A small audio embedding model, trained from scratch: 11500 steps, 56.5 epochs.
Rows from block 2 of a small audio embedding model, named by matrix and row number. Rows with one number belong to one neuron. Each number is 500 + 40 x the weight over its row's rms, rounded and kept within 0 to 999. All counts start at 0. Numbers have three digits each.
Before each neuron's rows are labels from the 100 clips, of 14976, where the neuron reaches its highest value: "loudest" is the band of the loudest frequency at the time of the peak; "strongest on" is what is common among them. Only what is clearly more common there than usual is listed. The data: two synthetic voices taking turns or overlapping, over music, noise or silence. In brackets: how many of the 100.
# fc1: first MLP up (model.blocks.2.ff1.fc1.weight, 2304x384), inputs 256-383
# fc2: first MLP down (model.blocks.2.ff1.fc2.weight, 384x2304, transposed), outputs 256-383

loudest: 1000 to 2000 Hz (26); 4000 to 8000 Hz (26)
strongest on: thin (high-pass) (32)
fc1.356:500500437500500500499500500798500530686501500539500653500500500500500555500500495500500500500500501500500500590513606477500500431500559500497453512500491500499500500500500500500500500519500500500500500500500521500667500500500491500479500499500500500500500559500496546484500492500500415503476500384501500500500465510522500500500500500500500513500497489543500500323500500658500500500481
fc2.356:500500500500500500500500500500500500497500508500500489500422500500500500500500500499526500500500498501500497500500500500500500500500468500491500500500451500500500500500502500501500500500500500501501500500500497500500500500500500500500500496500500500500500499500500500499500500500500500500500500500500500501500500500500500500500500500500500500500500500500500510500500500500500500500500

loudest: 2000 to 4000 Hz (29)
strongest on: child-like voice (67)
fc1.187:516494469499507501523485544500588500558500666507498500500533500499508564500500498537517493522500519496479500500500505501569495527506558500463503503536472578506521500501530491502505505493518500494438499497479592527558479637545453547487482577472500510523506500502496536562437500500522509528553500459500488572500470500510508498500500500416510510425493508500604501535460504533423500498482
fc2.187:500500500492500500500500500500500500493500499500500515500543500475500496500500500500450500500500500500500500500500500500500498500500500500522500500500500500499500500500501500492512500500501500507500500499500497500500500500500794500500500511500502498500503491453500500500500500500500500497504500500500500516500500500500352500500500500500500505514500500500500500500500501500500500500500

loudest: 2000 to 4000 Hz (46); 4000 to 8000 Hz (30)
strongest on: thin (high-pass) (61)
fc1.660:500500500511517424500500500469500500505447541500511589500576500500522500500500500500500500500500500446487508500500388675512500488536500577500500500498502500500360500500500449596500500487500500500500500500482500500485500500500500500500500500500500500500500500500700431500472485500406500500503500475500500500500500500491367534500500500500500500500500500500427500500500500500438500507500
fc2.660:500500500500500500500500500500500500394500288500500534500465500500500502500500500498500500500500564500500500500500500500500500500500503500429500508500522500500500500500502502512498500500500499436500506499500501500500500497445502500500500514500509497500500497500500500501500501500500500494529504500500497536499500496500500500500500500507500513498500500499500500500500500500500500500499

loudest: 500 to 1000 Hz (53)
strongest on: first voice: child-like voice (58)
fc1.765:502415506566494522500500498541527480498499504501488609507503505521476512508495501523445500505491526490420511534497489500498500494505517504564505503499485500537499498489378517447473485493463500506525562493512497552501500480508495489514500480500502554505484474504496505478570502487555511503514597540499528548509512500476503503507500510500499492486527502501465564501629500500504500494508
fc2.765:500500500514499536500500500500500500500500501500500498499464500543499502500500500503502500500500515500500500499500500500501501500500509500509500508500490500500499500500511500500500500500500500418360352487497503500498500500293495500487500500500501521500500536501500500500501500498500500510505500496500500500475500488498500500500500500500498361507500499500500531500500500500500500500500

loudest: 500 to 1000 Hz (57)
strongest on: child-like voice (100); first voice: child-like voice (85)
fc1.31:500483500535486504452498500563517500535505396510500498498498502493501490503471509618578500501463500553551500500495533506503500504497465571365418531463505454500498500590514506532466537489466492618617506555565712500535502498510492500504496478501499460497492484498473501500497500493500483513500498456500473670433500518445440497496509501559499543456500503494518526559496500501525595501491
fc2.31:500500500499475500500500500485500500497500500499500496500495500502500499500500500552498500500500477478500500500500500500499500500500496500501500499500432500500505500500521499500500500500491500563491489427500497501500500500505500500501500501500499559500500511500500500497500500497500500510503500500500500999530500500496500500500500500496499496506500500500499497496500500500500500500500

loudest: 500 to 1000 Hz (91)
strongest on: child-like voice (95); first voice: child-like voice (76); second voice: child-like voice (41)
fc1.151:521495506501499500492486497546484500493500485500500484500492496504463511500501588500118500494534482466533500490500503500501518495507494500560320501499510492500475498489500491500499524500499507548499482495509501500500484451500481500500502574547501500502517501491500508425478496508501533489517496500500509495509500478497519500499501459508526510502476430497529500500467658480503487483483
fc2.151:500500500505500500500500500476500500500500501500500492500574500500500499500500498503499500500500500501500500512500500500500500500500503500694500500500476500500501500500493500487500500500500500501500499499500501500499500500504496500500500500500500512500500503500500500500500498500500500500500500500500503503500500500500500500500500500500500482516500499500500499500500428500500500500505

loudest: 4000 to 8000 Hz (26)
strongest on: child-like voice (72); first voice: child-like voice (54)
fc1.726:500486362546500498499500501505458501515493493548500498500474500506455499493500572556491514457499501478509509533495498508513398500500525506499500495500391505518510492514502474500483502522462497502439510505420409458512517498495504479499492500527502466500499460506526522487481500500567504613449500380498456578495767462511504499422658496561501421480496530540500495559500505502537523494508
fc2.726:501500500585500522500500500500500500499500425500500001500500500391500500500500501468500500500500476505500500503500500500500503500500400500503500500500507500500500500500500500497489500500500500509500499497500500500501500500527500500500500487500527501500505500500500500500500500500500500503504500500500499501433500500500501500500500500522500493492500334500500502504500497500501500500500

loudest: 250 to 500 Hz (66)
strongest on: high voice (74); first voice: high voice (53); second voice: high voice (41)
fc1.375:499508544523496432500487490519500591470577569500500608500501474503517516500499503521355500450504490530500500499546500504500504478500619496492497496499500426483500505503504499498677504500500491492500579403500482536505500508436516497460501496500492513603500574500511509430499500499500503518443564584575500501464500516496612500543500482487482511502490514399500495500486498500499485498484
fc2.375:500498500499500500500500500500500500500500500500500500500500500486500500500500500503605500500500500500500500500500500500500500500500500501530500500500470500500500500500501500612492500500501500511500531500500507500500500500500500500500500499500527503500500499501500500500500500500500500459500500502500500491501500498497500500500500500493500487469500499500500496500500499500500500500500

loudest: 500 to 1000 Hz (75)
strongest on: child-like voice (76); first voice: child-like voice (57)
fc1.141:500500500500500042500500500500500500467500500500500500500500500500500500498500500537501500500500500482500500500500500500500500500500471500500500500500500500500500505500500500489485500500519500500470500500500574500500500500500500500500500500500468500500500500500500500500525500500515500466500500500500500483497500504500500500500500500828500500474500500500500500438500500500500500500500
fc2.141:500500500500500500500500500500500500500500500500500500500500500500500500500500500496500500500500500500500500500500500500500500500500500500511500500500495500500500500500500500500500500500500500500500500500500497500500500500503500500500500500500500500500500500500500500500500500500500500500500500500500500500500500500500500500500500500499500500500500500500500500500500500500500500500500

loudest: 500 to 1000 Hz (61)
strongest on: child-like voice (74); first voice: child-like voice (51)
fc1.483:500506500636489505460457495505553500516457587499499471500500501522501521506500415582485500496546532501499529510500494491507497467500489498457501548499527499493460435505500466601522505498493510475499536545524499500499509482549504484500505566500503498554510497528463532499496500496499498513466500491497448478651468438530501500496500502499494476416503571529405500511501499501514489501485
fc2.483:500500500515500500500500500500500500449500433500500504500406500494500501500500500507499500500500493500500500500500500500497500500500496500511500500500448500500500500500500501504504500502500500498482532535500524500500500500449500500499500500500501501500500507500500500500500500501500500500500500500500500645417500500594500500500500500507498656618500501500500503500496499500500500500498

loudest: 250 to 500 Hz (52)
strongest on: child-like voice (98); first voice: child-like voice (96); second voice: child-like voice (45)
fc1.500:483616494500483490480474500551501501482460502479502503464711501544500507500488447512521499505497553504502496506500513478494500477498592470461523527459586498524588501514508494516499498505480505486506540484500500526485501500500483500501500506488488508498510493569500512500586493501508569499502497499492501662511476531501469500495508485473504446544495484500505500507510536504458501479500
fc2.500:500500500500500500500500500500500500502501495500500491500499500500500489500500500496499500500500498501500500500500500500500500500500499497573500500500446502500500500500500500503497500494500500446497500506500495500501500500518505500500500519500502496500500499500500500500500500497381500312500500490500500999501496500500500500500500500500500494308500501500500499495500500500502500500500

loudest: 4000 to 8000 Hz (75)
strongest on: thin (high-pass) (31)
fc1.766:500500500500499338500500500500500500497500500500500500500500500550500500500500334500500500500500500500497500500500500500500500500500500500500500495500500500500500500500500500500500500359509500521500602500500500500500500500500500500500500500500500500500500500500500500500749500500500500477500500500500500506500516500500500500536385500500498500500453500500493500500500500500500500500500
fc2.766:500500500506500500500500500500500500500500499500500494500525500491500500500500500500524500500500512500500499500500500500500501500500481500555500500500231500500500500500520500497500500500500500424500514513500502500500500500495500500500500500500500504499500508500500496503500500500500500499501501500500499493500500498501500500500500500500500498500500499500500502500500500500500500500500

loudest: 1000 to 2000 Hz (35)
strongest on: low voice (65); first voice: low voice (57)
fc1.616:500438477500579500500476500500498500500510509500500498500500500500500501489455334522501500524453503475500496500500500502500500500516500481521487554500500558484500468625457552500500440376509473550500505390613500477491500500457496464498500500500449487471500509374500500506492500494500522587510499511459514500500560387549479500500500560500498500497631466504522501456499504646503501531466
fc2.616:500500500500500500500500500500500500500500555500500470500461500501500501500500500500513500500500499500500500500500500500500500500500547500500500499500510500500530500500499500496500500500500500469501550501500501500500500500527487498501500501500500575500500499500500500501500500500500500499500500500500500495500500500489499500500500500500500510500500500500500500500500500500501500500500

loudest: 500 to 1000 Hz (51)
strongest on: music (89)
fc1.557:540542500510457500501524505500528500539428500506500510515489500567500465374502467473508500465480468500499501564492506519603502514517498517447522500500433498480500498486537500500488519523491482497491502498503504500472533493501505500500530567500500500466474511502500497567499490499501478509506510512524455497500503498428500498495448493519501481477533500501385507494484497473512500466498
fc2.557:500500500473500500500500500500501500499500500500500494500499500492500500500500500485497500500500500500500500500500500500500500500500571500500500500500145500500500500500500500499500500500500500138500498500500501500500500500502497500500500500500500527500500500500500500500500500500500500506500500541500501507500501500546500500500500500501500517533500500500500501500499495500500500500500

loudest: 500 to 1000 Hz (88)
strongest on: high voice (65); thin (high-pass) (51); second voice: high voice (40)
fc1.634:500500492486492497501500502499503496450497466500499499503500500507461428504494496500500500496500541539497500397497500537517483500519542489422493514506407495501476523499503500498506492499603526499498455519510475511495507499500504521533500539544541484497395413506534499468501504517501530502515512490498490460506505507551522507502502499502502514478494504463500504225510503503513524476593
fc2.634:500500500498500500500500500500500500510500485500500475489653500500500504500500500501501500500500488443500500500500500477499498500501373500464500500500501500500504500500539500496506501500465500351500500610500514500500500500450506500500500500500503397500500501518500500502500500500500500404508501499500499508504498500492497500500500500471500498522504499501500499501500502500501500500493

loudest: 500 to 1000 Hz (56)
strongest on: thin (high-pass) (30)
fc1.528:500500500386500500500500500500500500544500500500489543775501500500500500500500500500506500500500500652500500505500500500500500500572500500500500500505500500500500410500591500500494500532500488500500215469500500500500450502500500500500500529500539472500500492500500500500500500500500500500500545500500500500500500500500500500500500500507500500353500500500500547500500407500500500481500
fc2.528:500500500499500500500500500500500500486500500500500502490498500500500499500500500497495500500500214500500500500500500500500493500500512500513500500500597500500500500500500500500500500500498502452500690494500500500500500500439501500500500500500505500500500572500500500501500500500500500493500500500500500483503500500500500499500500500500500496652500500500500500501500500500500500500500

loudest: 2000 to 4000 Hz (41); 1000 to 2000 Hz (34)
strongest on: background: everyday noise (68); second voice: none (45); thin (high-pass) (44)
fc1.333:471509500494500515500500500499453501462500480505500500497531500500488571477528511484506500575500497501500598395500500489507484442573502493502500500500514500524493500492501502500500539526501500523493500500499488496538486511488500497500500510500499467507475433521500502482469562500500500585441493533469626500500537595496498500500500502487541496393500500504501453517506501386528437512801
fc2.333:500445500499500500500500500500500500500500500500500318500594500500500516500500500509492500432500571500500500500500500500500500500500479500339500500500500500502503500500500500496500500500501500500531502500500502500501500500474500500500500549500533493500500500500500500497500500500500500497504500500500500500500479497570500500500500500500500466483500500433500506500500504500500500500495

loudest: 250 to 500 Hz (62)
strongest on: low voice (94); first voice: low voice (84); background: none (61)
fc1.297:518480506481501467526500508477536500522496557500497479649703502526501530499499501469519500383502401572500504634519499494506499512497500512501500501500450501534454376499501495470618498497499501506493508489504500496500542470458498501510502498494528479429540497647501499533499617499500479500501499477518503501547559573489478500507495494493501499520510506504500502484511499498494493575516
fc2.297:500519500507500500500500495500450500499500421500500501500496500427500496500500500486493500503500495501500500500500500500510500500500454495475500500500553500499498500500503500500500500500533500530487500497500569500500500500500500500500500502500510004500500499473500500501500500500500500491499500502500500527500498501500500500500500500499499480617500465498500450509534502500500500500500

loudest: 2000 to 4000 Hz (36)
strongest on: music (60)
fc1.461:500542500500500500500500500500500500500500500500500500500500529500500500500500500500500560500500500508500500500558500500500500500500500500500500540500500500500500500500536669500500500500500402500500500500500501500445500500500500500500500499500500500500500500500500500500500500609500500500500500500500417500544500500500500500500500500500500500500500511500500500500500500500500500500500
fc2.461:500500500500500500500500500500500500500500500500500501500503500500500500500500500499499500500500500500500500500500500500500500500500494500500500500500503500500500500500500500500500500500500500500501500500500501500500500500497500500500500500500500494500500500500500500500500500500500500502500500500500500500500500500502500500500500500500500483501500500500500500500500500500500500500500

loudest: 2000 to 4000 Hz (60)
strongest on: background: none (70)
fc1.735:500500500500500364500500500500500500500503501500500500500496500500500500502500687500500500500500500500474500500500500500500582500500503500500500500500500500514500500542491501221500365500515500613500223427500500421500500500510500500500639500500500500500500500488500581500493500500500500500500510500500500500500477500500500500500500500500499500500493431500500574433500500500500500500500
fc2.735:500501500497500500500500500500501500496500587500500613500471500502500500500500498512500500500500502500500500500500500500499500500500484500500500500500999500498501500500485500865498500500500500500500503500500502500502500500499495500500500502500497507500500494500500500500500500500500500379500500499500500502500499501499500500500500500500500501468500500500500500506500500500500500500500

loudest: 2000 to 4000 Hz (61); 4000 to 8000 Hz (31)
strongest on: background: none (66); second voice: none (41)
fc1.439:491503502456499604469492483489497517511500497516500447417500493407555513502515514488518501500498494500493523498534596525513501501514500450497478503499511489503495502504500539526462501491497697456466593502508471627505610541515500502489580493497488548502486474499539533493499500499504507487497439590502513522504536496499513500568461491455542474504500367467488495515497515510525500514393
fc2.439:500497500500500494500497500500500500501500584502500503500447503498500500500500500576495500500500505500500500503500500500500500501500484500498500500500521500500500500500500500501496500500589405383508465452500504500500500500027499500500500491500407500500500493520502500507501501500487500504500500294512494505500500500497526500500500500500500489503499500499500500482500499500500500500501

loudest: 1000 to 2000 Hz (30)
strongest on: background: everyday noise (63); second voice: none (47); typing (43)
fc1.224:500494493499499509704496486502492424491466487497524422453498500518480596499556488488432471472529504501506517473494499394500503506536518540498577526514480500491555499500500498542498500506490498512523462500533520465498605495409512498500461546509500499500501517437500500503521509474514503488496502523460500500495496500479514783697497500500502500499448495484502436510512492516501502480514
fc2.224:500500500492500500499500500500500500500501484500500282500449500415500500500500500445501500500500497598500500500500500500496500500500495501500500501500530500500501500500500489500501500500494500498500500500500316500500500500500500500500500501500414554501500499500500500499501500500500500566492500497499500423500500500519501757500500500499500501499501500499500503485504500500500500500500

loudest: 500 to 1000 Hz (55)
strongest on: music (63)
fc1.565:500500500500500500500500500500500500500500500500500500500429500500500500500500500500500500500500500500500500500500500500500500500500500500500500500500500500500500500396500500500500500500500500500500500500500500500500500500500500500500500544561500500500500500500500500500500500544500500500500500500519500500500863500500500500500500500500500500500500500500500828500500500500500500500500
fc2.565:500500500500500500500500500500500500500500500500500505500502500500500500500500500500500500500500500500500500500500500500500500500500500500500500500500500500500500500500500500500500500500500500500500500500500499500500500500500500500500500500500501499500500499500500500500500500500500500501500500500500500500500000500500500500500500500500500501500500500500500500500500500500500500500500

loudest: 2000 to 4000 Hz (33); 4000 to 8000 Hz (33)
strongest on: second voice: none (49); fire crackling (27)
fc1.363:500500500507500480490500514500523500509500510500500502555564500724372496500500499475505611500500601500500599581500500480500501500499501513500500499500508500500508548500500500501420551500558500461472500495513500500533500461509552436500505474500500500511652503500500457500500500500500500518466500500500555500508526518500344500500490487503575512439500467500486461506545553500500508500500
fc2.363:500500500500500500500500500500500500500500500500500550500505500499500500500500500500497500500500500500500500500500500500500500500500499500668500500500510500500500500500499500500500500500500500473500500500500500500491500500500499500500500500500500500500500500500500500500500500500500500548500500500500500499500500500477500500500500500500500500498500500500500500999500500500500500500500

loudest: 500 to 1000 Hz (71)
strongest on: child-like voice (95); first voice: child-like voice (73); second voice: child-like voice (49)
fc1.675:500535500501501448436499498494567670503501503498500654501555408469404493477501499478498502502472451424496499504500558557561499433518413489533499491503500525372496501518475500494495467501505499500488523507506812498385496507561416500562486484476503502504500513494502506493539500506502562490504502482480484517516498489378518501500500498484493506479501470461500459455500494591489496509497
fc2.675:500527500501500500500500500500500500500500502500500248500493500489500500500500437499482500500500468503500500500500500500499500500500529499483500500500491500500501500500498501535501500500496500516500500486500000500500500500482500500407500533500505520500504431364500500497500500500500500503500500482500500481501504502500500500500500500501498453477500500500500500501496539500500500500500

loudest: 500 to 1000 Hz (67)
strongest on: thin (high-pass) (32)
fc1.39:500500500500500500500500500500500500500500500500500500500500500443500500500500500500500500500500500500500500500500500500500500500500500500500500500508500500500500500500500500500500464500500500500500500500500500500500500538500500500500500500500500500500500500500500500500609500500500595500500500865500500500500500500500655500500500500500500500500500500500500500500500500500500500500500
fc2.39:500500500500500500500500500500500500500500500500500501500484500501500501500500500500502500500500495500500500500500500500500500500500551500495500500500500500500500500500500500500500500500500500500500500500500500500500500500500500500500500500500500503500500500500500500500500500500500500500500500500500500500500500500499500500500500500500500495500500500500500500500500500500499500500500